config.yaml
encoder_expert_mlp_ratio: 0.25
encoder_slots_per_expert: 2
nesterov: true
orthogonalizer: "newton_schulz_5"
Rows from block 6 of the text decoder of a small encoder-decoder audio transcriber, named by matrix and row number. Rows with one number belong to one neuron. Each number is 128 + 32 x the weight over its row's rms, rounded and kept within 0 to 255. All counts start at 0. After the name is the row's rms in percent of the matrix's.
After each neuron's rows are labels from the 100 texts, of 14848, where the neuron reaches its highest value: "fires on" is the input token at the peak. Only what is clearly more common there than usual is listed. The data: Morse code for random letters and digits, with fading, noise and interfering tones. In brackets: how many of the 100, against the usual share in percent.
# fc1: MLP up (decoder.blocks.6.mlp.fc1.weight, 768x128), inputs 0-127
# fc2: MLP down (decoder.blocks.6.mlp.fc2.weight, 128x768, transposed), outputs 0-127

fc1.386 100 [118 167 100  94 186 124  96 131 125 114 102 106 159 170 177  78 128  98 179 130 128 196 145  77 159 124 133 108  92 167 170 139 199 157 152 102 146 147 114 144 148 129  91 115 160 174  97 130 110 148 149 150 140 139 162 107 134 144  71 169 118  71  81  68 169 129 161 173  79 117 143 109 162 135  91 121 140 168 133 124 129  82 182 123 193  82 153 146 136 134  91 149  98 136 176 113  92 151 106 118 129 117 125 193  93 140  93 172 184 174 127 153  93  65 168  76 127 120 154  67 161 152 144 124 109  99 135 152]
fc2.386 062 [123 148 135 113 151 159 116  90 149 147 155  87  94 129 125 178  93 166 110  44 124 126 136 119 216 134 140  79 173 128 102 148  77 166 144 145  83 143 131 117 120 172 148 160  70 142 141 162 149 108 126 141 162  85 149 124 103 142 160 172  96 122 147 137 112  87 145 130 167 105 124 157  54 107 119 111 130 145  80  69 154 129  84  97 146  94 125 175 161 181 136  92  83 135 126 111 160 144 162 151 130 115 130 162  74 114  57 180  90 194 130 116 122 107  87 176 102 182  89  82 113 183 139 148 150 110  89 107]
fires on: "8" (39 vs 1.1); "q" (36 vs 1.2); "4" (12 vs 1.2)

fc1.513 113 [168 208 155 139 159 115 141 102 109 146 102 170 149 137  94 128 118 115 160  77 156 117 113 100 140 154 120 177 109 125 157 100  98 110 100 161  65 141 151 160 121 105 132  93 148 155  87 101 109  94 144  39 109 144  97 112 204 134  72 129  88 139  39  83 103 137 158 133 151 131  82 151 164 144 146 112 116 144 138 135 128 126 115 155 134 112 157 151 138 125 174 113 151  82 148 175 143 137 117  76 105 166  95  62 105 110 210 153 138 191 160 156 107  86 132 166 117 127 145 151 150  78 190 114 176 131 158 102]
fc2.513 097 [134 138 189 151 135 128 116 129 153  73 117 167  87  82 134 178 166 178 170  96 136  61 176 117  86 103 148 165 146 118  81 123 180 125 107 106  79 179  62 111  89 129 118 132 109 100 153 182 143 110 118  81  85 132 129 136 109 108 133  90 131 130 123 147 194 173 137 150 141  90 162  64 135 122 174 203 108 159 134 141 127 149 121 111 128 102 126 147  85 114 176  80 135  94 193  88  93 131 191 159 103  82 140 121 106 115  99 176 165 175  76 170 144 135 125 148 144 100 121 114 129  92 166  79 111 121 123 138]
fires on: "5" (35 vs 1.2); "g" (15 vs 1.3); "4" (13 vs 1.2); "j" (11 vs 1.2)

fc1.762 090 [145 108 142 136 126 108 119 166 127 114 149  77 120 145 162 160 148 110  79 122 130 136 123 139 163 150  95 122 118 127 147 138 102 129 131 145 192 178 135  54 154 155  92 162 143  82 155 124 177 107  93 134 133 162 134 113 147 123  88 180 110  87 121 100 128 118 152 165 149 139  93 129 191 128 171 159  81 152  90 144 130 128 108 140 124 100 169  92  86 156 217 156 181  56 103 143 112 119  63  59 128 181 135  94 119 149 149 119 136 136 143 128  82 135 159 143 194 111 163  93  77 106 152 113 132 124  29 192]
fc2.762 095 [ 70 100 146  76 133 154 107 112 107 135 133 185  61 122 120 110 194 124 145 112 139 130 155 152 125 166 111 117 136  76 117 119 145 131 103 130 107  93 122 192 101 149 135 165  85 205 200  76 129 100 139  62 104  99 119 124 134  90 134  84 106 137 136 144 153 160 121 115 175 137 106 149 107  99 103 122 167 143 117 145  86 160 188 145 153 224  99 205 118 112  91 112 125 119 135 117 153  98 145 177 112  76  74 136 136 142  92  93 117 136 142 133 190 179 131 114  86 164 131 128 125 127 153  67 128 190 116 123]
fires on: " " (100 vs 35.4)

fc1.295 100 [ 91  83  95  91  68  91 108 161 103 104 154  72 120 152 153 163 143 191 157 154 172 185 138 141  90 163 186  80 167 195 166 130 218 101 162  93 140 135 126 120 105 102 128 179  93 135 138 152 105  91 141 113 118 139  81 112 188 111  73 120 141  81 110 151 153 162 131 103 153 110 109 133 120 111 103 124 109 119  97  98 100 100 126 122 135 113  87 132 140 136 124 186  90  86 140 153 137 137 119  82  89 130 114 121 157 111 150  73 115 178 123  72 119  99  89 130 170 102 141 132 203 141 165 145 154 145  55 137]
fc2.295 107 [132 117 162 121 169 154 177 140 144 117 147 162  94 115  83 115  60  92 104 134 142 119 167  95 192 142 132 118  92 110 106  91 141 179 182 106 141 151 150 101  76 150 135 186  61 108 168 100 140 134 137 128 117 100 137 163 143 123 125  89 134 162 159  88 144  89 111 136 162 139  81 233 123 176 149 158 138  81 117 127 140 121 107  99 173 151 140 187  89 142 138  98 127 181 122 131 106 152 148 110  98 175  78 142 100 150  56 133 118 190  94 111 134 136 146 153 130 122 107 127  88 113  78  44  93  98 169 111]
fires on: " " (76 vs 35.4); "<end>" (20 vs 9.7)

fc1.394 098 [ 95 135 185 153 109 170 124 143 109 163 143  85 147 112 137 110 108 118 152  78  91  73 132  94 131 136 141 132 157 121 123  95 161 100 127 135  88 132 133 115 144 117 168  84 114 196  62  89  91 123 106 151 164 148 142  95 150 145 139 150 167 106  80  66  31 119 168 173 162 136 114  61 132  99 140 149 100 164 180 170 123 151  81 172 150  83 128 152 127 136 170 189  84 126 137  97 141 119 150  87 132 137 107 150 135  87 123 128 138 179 163 129 129 127 166 130  95 102 134 178 130 183 209 103 152 121  63  92]
fc2.394 048 [120  94 130 119 121 105 178 145 146 197 114  96 147 108 133 138 151 134  64 119 132 164 139 134  92  69  71 153 110 134 105  81  78 174 113 183 147 141 152 104 144 130  91 137 100  99  99 158 189 108 158 121 113 147 155 164 182  98 191 124 100 105 114  99 139 103 135 145 138 184 148 170 129 104 111 116 123  68 135 181 104  98 186 143  69 111 143 182 109  78 124  45 194 110 122 143 113  96 117 151 109 150 157 171 155 164  55 188 171 130  85 139 139 147 109 168 129 145 138 130 128 129 112 104 103  73 115 151]
fires on: "8" (80 vs 1.1); "7" (8 vs 1.2); "0" (7 vs 1.1)

fc1.23 101 [ 89 146 203  87 137 125  85 135 128 177 143 152  77 149  88 124 112 104 123 105  91  78 111 158 114 119 162 194 144 111 153 161 122 103  63 175 157 104 174 157  52 126 119 161 151 161  86 143 100 102  81 156 134 169 124 154 117 143 186 134 179 157 124  96  73 154 178 101 149 162 104 107  96  61 140 150 176 146 146 153 139 128 178 126 115 115 159 100  91 178 133 130 140  85 158 134 116  90 177 133 159  91 163 121 136 128 149 131 102 111 141 148 106 164 180 181 123 142 138 133  95 168 137 201 136 164 114  79]
fc2.23 088 [ 96 161 107 167  94 152 113 146  78 125 170 176 114  85 168 108 153 112 137 164 103  89 146 128 147 124 101 230 114 110 128 124 153 151 190  97 158 152 215 113 150  97 112 236 171  92 109 101 198 160 158  99 108 145  97 134 115 146 102  93 128 104 121 121 122 103 147  90 114 107 156 108 186 131  89 167 143 137 197 133  88 105  98  77 130 116 138 130 114 108 154 113  70 145 109 122 104 101 159 126 100  86 111 118 116 151 110 130 125 175 153 170 159  72 148  75 122 149 144 148 131 165 113  92 111 101 119  85]
fires on: "8" (12 vs 1.1)

fc1.676 096 [145 124 182 141 118 112 109 157 136 177 109 107 173 116 102 134  64 125 108  71 109 107 148 119 146 108 142 127 171  99 132 214 117 171 122 105 117 158 100 153 137 156 141  76 177 153 154 159 102 102 140  75 116  88 190 126  57 109 100 141 183  65 138  76 128 123  77  97 127 105 130 120 119 110 174  88 109 159 168 104 169  98 135 156 168 121 124  73 119 159  79 138 155 139 152 197 107 192 136 131 109  82 119 124  84 186 138 138 135 110 137 124 152  73 122 114 207  71 119  92 109 135 122  90 126 112 144 105]
fc2.676 093 [117 189 164 130 104  98  98 119 138 140  77 148 112 124 206 131 134 100 105 152 109 106 132 147 112 173  76  68 144 110  76  83 135  97 115 164 111 177 130 216 109  92 123 127  99  82 172 155 142 113 102 161 171 124 134 118 197 156 147 137 145  95 108 156 150 156  46 136 166 190 136 165 116 102 121 146 158 105 130  86 178 115  99 134 125 140 117 132 132 145  75 111  95  78 127 115 121 114 133 106 101 154 112 106 176 119 171  69 155 112 179 147 183 108 160 124 122 112 158  72 155 102 144 127  85 111 175  65]
fires on: "<end>" (28 vs 9.7)

fc1.74 095 [ 99 158 127 155 172  95 147 103 140 159 136 146 107 159 158 109 136 114 155 118 103 171 190 143  83 167 126 146 121 174 159  91 153  70 104 162 123  99 147 157 151 119 117  19 183  74 120 210  83 160 100 135 112  82 162 109 164 107 181 142 149 126 129 126 133 109 102 114 109 123 126 137 158 146 160 112 145 104 113 126 137 132 114 135 166 134 167 188  75 119 133 106 185  98 178 142 112 120 203 139 123 115 145  84 122 110 102 102  85 157  89 140 176 130  84 143 100 142 153 136  59 102 168 119 197 145 165  89]
fc2.74 091 [ 88 119 120 131 128  43 133  56  87  95  40 129 147 138 129 149 104 150 165 168 223 173  97 165 134 135  78  85  90 111 144 121 132 127 169  69 119 171 181 132  68 145 133 130  78 114 140 181 187 118 113 130  85 130 101 187 162 144 126 118 141 151 143 127 155 132 134 168 115 119 197 136 122 153  94 132 127 157 156 141 124  76 146 123  76 127 117 131 154  96 141 112 119 133  86 114 161 106 155 125 124 119  82 114 102 132 126 170 170 165 154  71 113 136 146 173  93 116 148 108 118 172 118 126  75 125 104 192]
fires on: "h" (35 vs 1.2); "f" (11 vs 1.3); "4" (10 vs 1.2)

fc1.701 086 [136 174 127 125 143 146 127 155  84 156 195 120  93 163 156 102  80 137 131  77  72 182 103  87 197  95 153 116 102 133 166 145 133 163 179 181 118 125 122 122 141 137 128 136 153  86 141 119 119 163 133 148 115 147 135 119 149 124 128 100  93  91 111 151 126 131 102 172 156 132  81 145 157 132 118 100 152 159 100 139 196 110 172 172 151 117 143 107 125 133 126 162 104 115 146 135  91 137  97 107  60  78 147 139  70 103 137 208 126 141 109  71 149 115 166 110 126 153  67 165 163 116 168  79 113  59  73  34]
fc2.701 071 [151  95 124 154 154 138 114  90 103 118 141 117 168 114 121 120 103 164 177 134 116 130 182  90  92  52 151  99 121 119 129 183 113 111 142 158 117  99 145 173   7 108 136 114 105 148  83 120  85 146 126 117 130 145 168  81 182 146 133 118 119 147 150  57 146 163 153  85 127 121 160 153  99 163 101  50 157 191 141 139  69 145  89 132  91 135 113 151 149 138 137 147 131 138 185 110 186 178 112  93 117 177 100 132 180  84 144 151 141 173 147 140  84 114 134 162  97 126 146  82 155 145  67 144 123 152  90 123]
fires on: "5" (29 vs 1.2); "4" (20 vs 1.2); "1" (18 vs 1.1); "6" (13 vs 1.2)

fc1.614 095 [106  75  54 119 111 152 150 159  92  66 148 103 160 138 114  97 116 143 177 145 199 113 157 171 124 168 136 195 202 128 128 113 157 189 162 125 174 126  88 101 114 133 137 158  96 158 130  91 131 121 115 125 152 103 107  67 123 120 185 153 154 100  94  72  99 149 132 128 166 140 102 118 168 157 137  86  78  99 137 182 137 151 145 150 106 142  99 114 123 100 147 167 179 171  98 151  83 125 100 108 129 121 178 164 163  89 145 143 113 178 120  64 126 159 109 165 165 113 106 177 152 133  88  84  77  96 143 133]
fc2.614 097 [162 134 105 127 138  97  96 154 161 136  83 145 118 105 162 133 177 122 134 116 163 156 164 121 138 129  70 101 131 112 119  90 108 138 100  80 105 152 155 169 121  74 140 121 121  52 146 141 156 171 128  91 150 111 131 151 136 139 123 160 152 161 167 115 176  40 151 186 164 126 135 152 137 126 152 140 129 115 134 107 141 142 169 151 180 132  61 167 119  39 111 150  98 170 166  60  84  67 116 170  85 110 128  49  75 112 156 148  93 148 132  76  96 140 102 128 151 104 145 167  94 133 156 133 171 162  99 170]
fires on: "<end>" (81 vs 9.7)

fc1.409 099 [137 179 130 166 187 173 112 129  78 132 142 176  87  61  96 156 135 121 154 157 167 145 151 141 160 111  76 140 176 103 170 132 115 146 190 147  90 135  92 151 163 151 187 123 133 153 146 147  39 127 140 148 109 103 139 138 116 127 111 150 154 170 124 157 160 101 106 108 116 125 171 131 108 221  94 167 156 128 140  84 152 125 145 201  84 114 175 167 103 123 119 178  99  91  63 104  87 120  67 135 101 132 118 138 124 157 105 119 156 146 146 117 121 176 159 160  83 132 155 136 149 118  55 137 138  95  95 149]
fc2.409 099 [114 119 167 120 101 133 147 192 148 160 104 109 133 147  82 110  71 121 155 105 133 132 179 152 149 102 103 116 122 176 104 103 135 164 144 137 150 100 123 116 128 107  78 120 157 226 133 138 118 113 130 156 133 119  78 184 134 110 178 144 133  78 156 108 122 103 118 113 156 100 186 132 157  99 109  89 113 118  94 149 173 147 104  94 139 176 107 111 111  80  92 135 150 194 137 118  83 132 124  62  95 153 144  54 123  88 139 131 211 157 146 122 147 126  74 164 124  77 123 115 159 197 104 110  93  78 205 116]
fires on: "5" (54 vs 1.2); "4" (7 vs 1.2)

fc1.282 116 [ 84 133 100  93 142 100  83 178 118 148 136 158  80 137 100 116 153  71 112 144 130 155 150 171 110 111 161  91  93 133  88 107 123 142 149 147  66 109 133 122 116 109 171 124 149 131 144 164  95 145 101 133  93 158 157  72 171 152 109 127 128 116 123 173 148 148 102 108 132  96  74  84  93 127 162 219  55 125 113  94 115 162 169 192  91 130 140 155 114 118 138  92 150 120 156  74  61 200 129 182 154 133 147 160 160 149 181 102 128 161 104 169  83 122 115 128 110  48 182 121 168 115 140 148 102 151  96 133]
fc2.282 076 [114 139 131 163 111 153 126 116 140 131 112 157 181 216 158  61 152 152 154 123 156 123 129 127 120  95 125 180 124 147 169 115 146  93 132 138 159 108 134 159 223 140  80  97 147 155  52 150 114 123 158  84  91 100 197 109  95  92 116 161 154  96 125 146 112 146  86 153 133 135 139  84 137  62 119  96 139 101 156  89 122 115 113 121 148 115 120  49 110 122 156 154 104 131  98 122 128  55 166  86  88 133 146  66  98 121  96 169 166 121 110 151 137  93 141 121 115 114 157 113 104 173 112 183 134 210 166 102]
fires on: "5" (11 vs 1.2); "o" (7 vs 1.3)

fc1.495 084 [139  80  86 104 139  97 208 117 121 102 115  89 134 160 176 183 122  76 133 151 123 144 109 201  90 130  99 166 122 183 117 107 133 108 116 166  76 139 163  73  82 114  75 122 106 152 144 141 100 131 175 104  86 183 177 164 127 134 112 146  99  91 130  80 136 127 179  85 123 123  86 178  98 160 144 136 161  98 116 111 123 112  58  99 139 120 142 125 132 127 161  97 116 158 139 158  73 189 198 174 137 128 151 169 151 124 102 149  77 120 111 170 130 127 128 122 192  64 117 156 121 113  94  72 130 143 121 140]
fc2.495 066 [120 198 195 152 103 150  82 114 167 191 122 143 151 148 108 147 121 175 146 124 162 150 137  88 107 143 121 155 136 136 113  87 114 151 114 114 138 139 140 142 181  79 184 147 110 140 143 100  89 101 114 130 155 116  68 119 128 208  89 110 130 123 105 200 112 151  97  96 134 142 159 154 139  56  89 117 127 127 146 133 103 169 125 151 153  96 143 117 171 116 127 127 146  69 105 123 119  58 108 119 142  81 172  85 166 150 184 114 149 176  91  83 105  85  99 127 161 164  99 148  88 121 153 126 107 105 105  21]
fires on: "<end>" (83 vs 9.7)

fc1.400 100 [177  59 163  94  91 127 120  62 154 101 124 131 105 141 117  88  91 117 145 106 185 159  97 189 169 166 117 122 108 142 118 174 130 107 126 106 122  90 142 174 129  92 117 161 187 115 115 143 159 126 109  98 170 176 102 152 136 124 124 118 198 149  97 115 130 168 148  97 162 183  88  93 131 137 152 154 157  92 154 143 142  53 150 104  63 123 153 134 150 139 173 115 135 113 125 132 143 153 189  83 117 181  80 156 149 171 142 123  52 143 149 117 104 164 103 160 174  91 139 113  97 183 183 130  98 105  80 141]
fc2.400 070 [145 129 157 110  87 141  69 123  77 150 179 151 124 109  68 135 183 128  98 141 127 126 147  78 109 169 127 135 128 163  57  80 180 104 181 145 140  77 114 116 161 140 152 151  92 104 121  47 163  80 121 132 156 122 178 111 120 134 122 100 120 137 189 165 140 138 165 123 120 127 108 166 164 145 127 123 122  99 140 152 155 113 116 160 112  89 188 124 192 100 111 151 124  54 171 126 132  74 161 121 112  96 192  72 118 176 117 163  94 154 114 149 117 109 121 129 146  72 189 134 176 119 152 114 164  94  90  86]
fires on: "8" (24 vs 1.1); "0" (23 vs 1.1); "x" (13 vs 1.2); "o" (12 vs 1.3)

fc1.637 090 [ 73 172 125 203  87 210 113  81  93 114 160 187 111 156 118 158 118 146 161  97  61 193 145 112 124 155  74 170 114 168 137 116 147 138  92 108 121 173 122 170 111 147 151  88  81 116  98 110  80  71  88  96 104 102 123 119 186 120 105 144 111 137 144 141  99  94 141 103 156 116 160  84 137 129 145 155 122 118 121 158 143 100 108 173 122 133 206 114  85  67 119 129 165 101 183 127 133 196 127 214 147 166  96 134 149 149 139 128 111 120 146 130 125  98 135 116 129  84 126 123 105 141 143  81 160 172 110 133]
fc2.637 108 [156 116 112 109 168 103 103 100 174 168  79 108 123 198 115 180 139 167 171 118 212 109 138 112 104 117 121  90 196  92 130 116 122 126 134 111 139 228 184 142 161 128  55 138 134 111 118 185 152 147 128 110 151 136 103 114 103 152 137 136 131 112 112 110 128 107 101 171 109  95 156 165  85  80 106 118 204 107  90 110  86 121 127 133  71 178 107 153 151 141 136 125 144 116 169  63 120 118 171  74 157 115 148 139 127 116  88  91 110 137  74 119  64  80 124 130 123 197 110 113 159 109 149 119 116 126 163 138]
fires on: " " (82 vs 35.4)

fc1.369 100 [196 160  75  84 131 172 136 208 126 109  72 140 146 122 151 145 119  88 131 117 130 143 114 170 116 125 148 134 129  93 128  87  99 148 136 163 107 121 125 111 132 131 168 106 158 141 146  80 125 132  98  83 133 156  97  96 102 118 142 128 136 142 129  47  94 104 131 175 156 164 110 103 165 110 192 148  70 167 100 183 133  96  79 119 116 105  66  85  92 160 203 130 133 173 166  91 168 132 142  76  80  96  95 133 163 157 125 138 159 157 122 131 128 143  51 158 142 163 105 104 118 152 162 114 102  90  54 110]
fc2.369 082 [107 124 141  99  64 134 173 115 128 122 111  87   8 130 165 155  85 113 114 127 103 140 150 108 132  95 125  75 226 159 159 171 108 125 115  78 107 127 154 124  89 103  75 126 145  93  81 163 182 155 157 158 190  96 136 166  89 156 129 138 153  94 132 160 139 194 136 183 163 109 147 157  98  78 113 108 131 126 161 167 116 116 172  82 139 151 107 161 143  98 130 133 125 133 138 129 108 154  91 117 112 126  85  90 136  79 178 102 156 177 150  70 124 101 153 104 115  96 138 162 161 173 114 118 120 154 126 140]
fires on: "u" (91 vs 1.3)

fc1.662 097 [125 142 104  74 169 144  90 241 104  91 200 122 149 130 147 122 149  99 128 120 130 126 123 151 106 179 105 165 122 135  91 151 152 122 115 112 108  89  78 102  95 154 123 104 120 125 142 139 169 140 130 113 124 150  97  78 147  91 141 141 124 126 107  90 134 154 159 153 161 156 160 115  98  49 137 165 164 125 149 101  67 133 105 125 148 122  83 144 169  86 142  95 152  67 162 142 124 167 206 180 207 109 131 166 150 141 106 146 152 132  75  92 146  82 148 126  38 154 115 113  94 134 130 118 123 155 128  72]
fc2.662 054 [115 128 138  80 130 156 106  49  99 102  86 168 148 149 167  93  62 159 118 148 133 126 131 104  96 137 126 107 171 144 143 145  69 144 173 174 167 142 127 107 140 110  76 105 126 129 152 130 142 150 146 108 116 106 126  98 144 111 159 141 158 149 126 158 164 113 156  94 100 112  20  94 198 167 130  68 144 189 111  76 154 131 154 125 157 120 155 184  95 122 161 139 124 160 117 121 145  90  91 142  92 106 168 162 156  96  97 103 157 129 182 133 179 130  60 131 178 123  92 156 122  50 116 120 113 155 137  77]
fires on: "8" (76 vs 1.1); "7" (7 vs 1.2)

fc1.9 092 [ 83 119 108  69  96 140 130 149 113 183 150 137  82 100  57  73 151 123 191 125 139 148 106 160 111 137 135 137 113 145 119 145  83  64 117 152  82  83 112 146 130 140 128 147 161 155 108 169 200 111 117 131 103 189 144 192 146 162  99 128  92 180 105 125 120  80 161 115 109 105 128 144 155  85 161 111  99 157 143  70 157 121  86 154 134 136 120 156 139 124 170  59 141 151 118 124 203 100 210  92 153 118 125 163 123 122 127 148 185 116 113 104 147  98  95 104 159 112 113  94  66 141 154  68  89 161 133 107]
fc2.9 068 [175 155 157 152 170 103 115 115 143  77  70 185 185 127  50 110  79 120 110 131 128 124 130 120 103 141 151  75 166 127 111 104 104 186 143 199 150 108 130  90 106 177  80 104 119 120  99 153  91 115 103 111 194 150 123 149 140 159 133 155 119 156 100 139 162 178 121 142  73 141 122 134 135 108 171 150  78 131  75  94 120 134 117  68 163  96 150 117  98 187 120 198 130 145 101 149 125 151 135 175 132 132 131  86 175 116 136  80  99 181  90 125 163 152  86 156 140  90  87 114 156 174 151  78 153  83 110 146]
fires on: "8" (51 vs 1.1); "0" (9 vs 1.1)

fc1.596 108 [ 59 129 153 116 115 140 128 162  79 130 143 126 170  75 139 158 152 129 161  86 138  82 190 196 114 138 156 151  91  64 155  96 110 141 143  73 133 157  61  88 123 105 125 127  93 158 123 178 108 145 152 109 127 108  99 118 107 205 105 154  95 137 139 115 127  96 114 158 178  99 167 173 130 115 126 132 114 179 198 145 129  83 125  87 112 141 130 134 141 177 161 148 104 118 127  86 113 128 129  90 135 132 143 143  90  82 143 151  55 101 124 171 152  89 103 137 145 197 154 197  94  74 142 129 126  65 115 156]
fc2.596 094 [160 117 124 129 101 131 159 139 119 118 130 136 160 136 157 182  84 187 108  65 114 213 124  98 111 181 140 136  80 110 120 129 122  79 115 122 109 114 164 134 204  77 105 119 140  74 134 168 119  81 103 105 123 138 113 112 154 140 126 139 182  97  77 140 161 167 162  85 181 208 121 125 128 184 112 101 139 153  79  81 106 104 161 110 112  98 115 103 131  76 174 169 118 175 164  75 102  82 164 120 126 109 148  98 123  86 131 169 167  54  83 177 136 180 105 136 128 135 115 134 148 173 134 126 134 122 105 143]
fires on: "<end>" (96 vs 9.7)

fc1.73 097 [137 104 117 199 132  85  36 110 108 146  80 130 146  97 185 158 158 159 153 115 130 169 180 101 151  96 115  89 128  82 131 110 140 158 146 163 194 112  84 183 152 140 134 164  96 129 146 175 101 124  97 134 111 160 146 157 102  85  97 221 135 107 108 156 152 120 167 131 130 128 122  78 121 144 161 123 122 115 145 161  98 110 114  92 122 163 124 122  82 129 102 132 102 133 167  61 183 147 107  78  58  84 114 140 165 184 125 113 178  80 109 141 113 167 115  95 161 111 148 155 142  62 140 151 138 116 150 105]
fc2.73 114 [133 132 167  94 151 177 205 104 135  58 168 135  66 125  79 117 121 111 111 145  88 152  99 191 110  84  44 103 108 159 111 133  88 138 154 116 154 148 167 144  94 109 201 146 131  81 137 130 129 177 148 129 144 122 137 133 154 119 168 137 130 133 138 106 112  69 141 105 110 180 130 160 127  69 150  41 159 121 140 152 123  98 139 135  81 114 127 179 160 170 165 139 158 139  92 118 171 175 133 114 181 126 161 159 112 101 126 138 112 188 159 133 132 109 129 165 119  90 106  90  80  64 109 127 136 132  76 156]
fires on: "u" (29 vs 1.3); "a" (11 vs 1.3)

fc1.38 101 [142 156 158 123  46 147 190 111 119  91  81 155  98 111 106 158 145 125 128 112 108 100 133 180  99 143 100 132 121 103 139 183 151 165 102 185 114 140  75  90 102 144 137 112 127 196 115 186  74 150 112 122 162 139 117 109 143 110 142 139 155 120 131 141 107  56 132 116 133 142 104 161 177  81 114 200 202 107 109 130 109 119 153 117  80  83 145 143 118 138 115 107 133 118 120 112 183  52  92  93 122 156  72 118 173 144 104 182 134 108 167  80 126 127 136 168 114 118 151 138 199 178 148 174  79  98 138 101]
fc2.38 089 [155 159  90 110  94 155 140 148 112 171 156 157  94 115 144  85 125 130  79  73 109 170 110 167 127 111 157 112 131 103 138 119 173  92 134 206  80  46 160 165  93  99 162  86 152 117 177 125 104 117 109 103 113 150  91 125 105 126 179  64 101  81 122 107 136 191 132 183 162 150 157 100 148 130 158 132 165  48 131 193 109 122  82 112 138  92 175 168 115 100 146 201 112  97 123 168 137 144 179 167 136 125 111 148 157  80  69  95 143 137  89 107 140 139 152  98 169 137 133 131 108 162 142 119 106 119 107 155]
fires on: "<end>" (47 vs 9.7)

fc1.279 104 [ 92 169 147  72 139 129 145 187 156 175 105 118 170 157 100 123 121 178 120  82 181  78 131 173 144 178  97 153 136 141 111 111 173 132 110 112 135 130 137  96 126 178  66  93 110  66 132 165 107 157  63 130 106 107 125  78  97 163  96 159 153 123 130 101 144 125 142 108 107 122  95 145 110 103  60 140 126 125 136 106 103 109 126 139 109 136 153 105 168 166 145 131  96 157 131 104 143  96 152 161 185 175  93 112 172 210 121 163 124 167 202  84  74 126 161 112  76 122 108 140 142  62 195 125  86 123 105 130]
fc2.279 097 [123 161 142 102 131 152 174 109  38 114 150 106 104 134 158 102 109 143 180 124  93 108 158  72 128 169 137 144 162 135 103  65 120 142 114 124 118 106 145 137 130  98 147 115 148 122  92 137 122  97 117 148 157 114 166 189 209 127 118 155 104 144 133 118  96 114  72 144 138 177  74 115 190 133  91 128 129 123 183 150  89 166 127 170 106 101 194 153 114  99 155 126 130 112 166 138  95  65  65 138 132 185 143 185 111  46  90 101 129 136 170 157 148 137  45 127 171 133 100 152 135  88  98 102  95 156 118 140]
fires on: "5" (18 vs 1.2)

fc1.287 109 [133 192  90 109 100  83 139 175 145 127 160 108 119 132 130 160 121  55 115 116 153 170 120 115 108 137 109 116  64 138 105 117 107  99  74 165  80 187 126 137 156 106 166 119 173 156 170 126 140 153 180 123 119 163 117 126 114  94 120 116 123 111 170 193 189 118 117 142 184 197 146  63 167 132 139 102 103 147  84  74 145  99 116 118  94  39  92 146  77 108  89  83 184 154 125 149 143 117 159  84 118 141  97 175 146 111 100 110 103  97  88 154 136  77 161 158 135 122 127 151  61 124 113 159 106 125 138 115]
fc2.287 081 [ 94 126 140 145 161 112 147  63 150 101 148 134 158 132  77  98 170  85 131 136 121 160 125 117 151 147 101 108 114 118 126 136  59 103 116 131 180  82  80 149 122 139 108  92 142  93 103 130 135 115 103 140 122  97 135 150 170 138  96 115 146 152 203 115 204 141 128  55  70 165  97 133 148 174 129 168  44 115 178 163  80  84 141  91 151 153 156 131  77  47 100 125 147 136 186 141 156 151  92 127 124 108  98 125 120 154 130 144 112 148 180 145 128 146 177  92 135 167 185 103 126 138  64 159 133 186 144 140]
fires on: "u" (15 vs 1.3); "k" (8 vs 1.2)

fc1.749 117 [106  95 179 163 105 147 107 119 140 114 132  90 150 165 144  99  97 171 123 115 103 114 119 186 120 178  92 101 114  90 191 105 123 188 140 121  87  88 155 102 108  61 152 119 158 151  76 164 129 156 129 162 170 120 127 155 104 148 126 100 193 152 100 120  34 152 115  93 125 168 140 160 131  35 144 127 141 107 126 150 136 167 143 137 124 164 167 144 162  99 175 162 121 109 125 132 145 140 136 103  89 109 102  95 121  94 135 155 112  85 104 100 157 197 145 195  92  87 146 127 123  97  57  89  83  98 166 117]
fc2.749 109 [177 123  89 158 127 140 144 124 102 118 118 105 120  51 117 210 108 144 142 137 162 212 108  85  88 145 155 136 119 122  96 139 131 144 112 171 115 132 102 215  97 140 153  99  97 142 149 123 107  99 129  94 171 159 130 117 128 188 107 145  79 122 181  80 117 170 212 186 143 161 126 133 130 117 157 122 126  82 122 149 114 141 123 164 103 153  84 119 143  84 127 122 104  79 119 150  79 106 124 183 131 103 105 128 192  74  75 118 113  73 112 155  84 120 143 112 139 191 127 160 156 163  94  98 117 156  80 138]
fires on: " " (85 vs 35.4)

fc1.177 104 [109 113 149  87  81 102 107 150 150 108 118 183 136 144 140 153 123 155 164 104 128 149  87 147 169 168 146  95 153 127  84 108 135 100 126 102  92  99 153 161 141  94 166 161 148 141  62  89 152  98  88 114  88 110  98 113 104 105 150  86 155  79 131 126  96 107  17 182  99 127 160 141  67 165 172 161 104 119 175 137 136  65  96 115 153 139 122 169  94 116 151  94 148 104 131 168 185 101 156  65 130  84 114  60 158 209 114 127  99 138 116 133 157 124 177 113 125 127 172 165 153 151 170 123 143 149 143 137]
fc2.177 121 [104 129 108 120 135 121  94 125 134 162 135 108 130 132  95 119 163 125 143  82 156 154 118  85 117 155 143 107 126  72 113 126  95 102 148  94 133 155  81 131 168 117 137 126  80 149 121  98 130 149 103 133 187 137 186 136 133 187 123  97 176 170 107 117 143  99 167  58  64 111 155 153 121 144 144 141 116 125  89 129 114 173 134 200 104 134 108 125 150 200 113 112 145 174 175  99 145 145  99 109  64 149 136 185 205 120  91  55 113 121 157 165 191 116  79 138 169 103 186  58 153 139 109 130 105  62  98 101]
fires on: "5" (28 vs 1.2); "6" (22 vs 1.2); "b" (7 vs 1.3)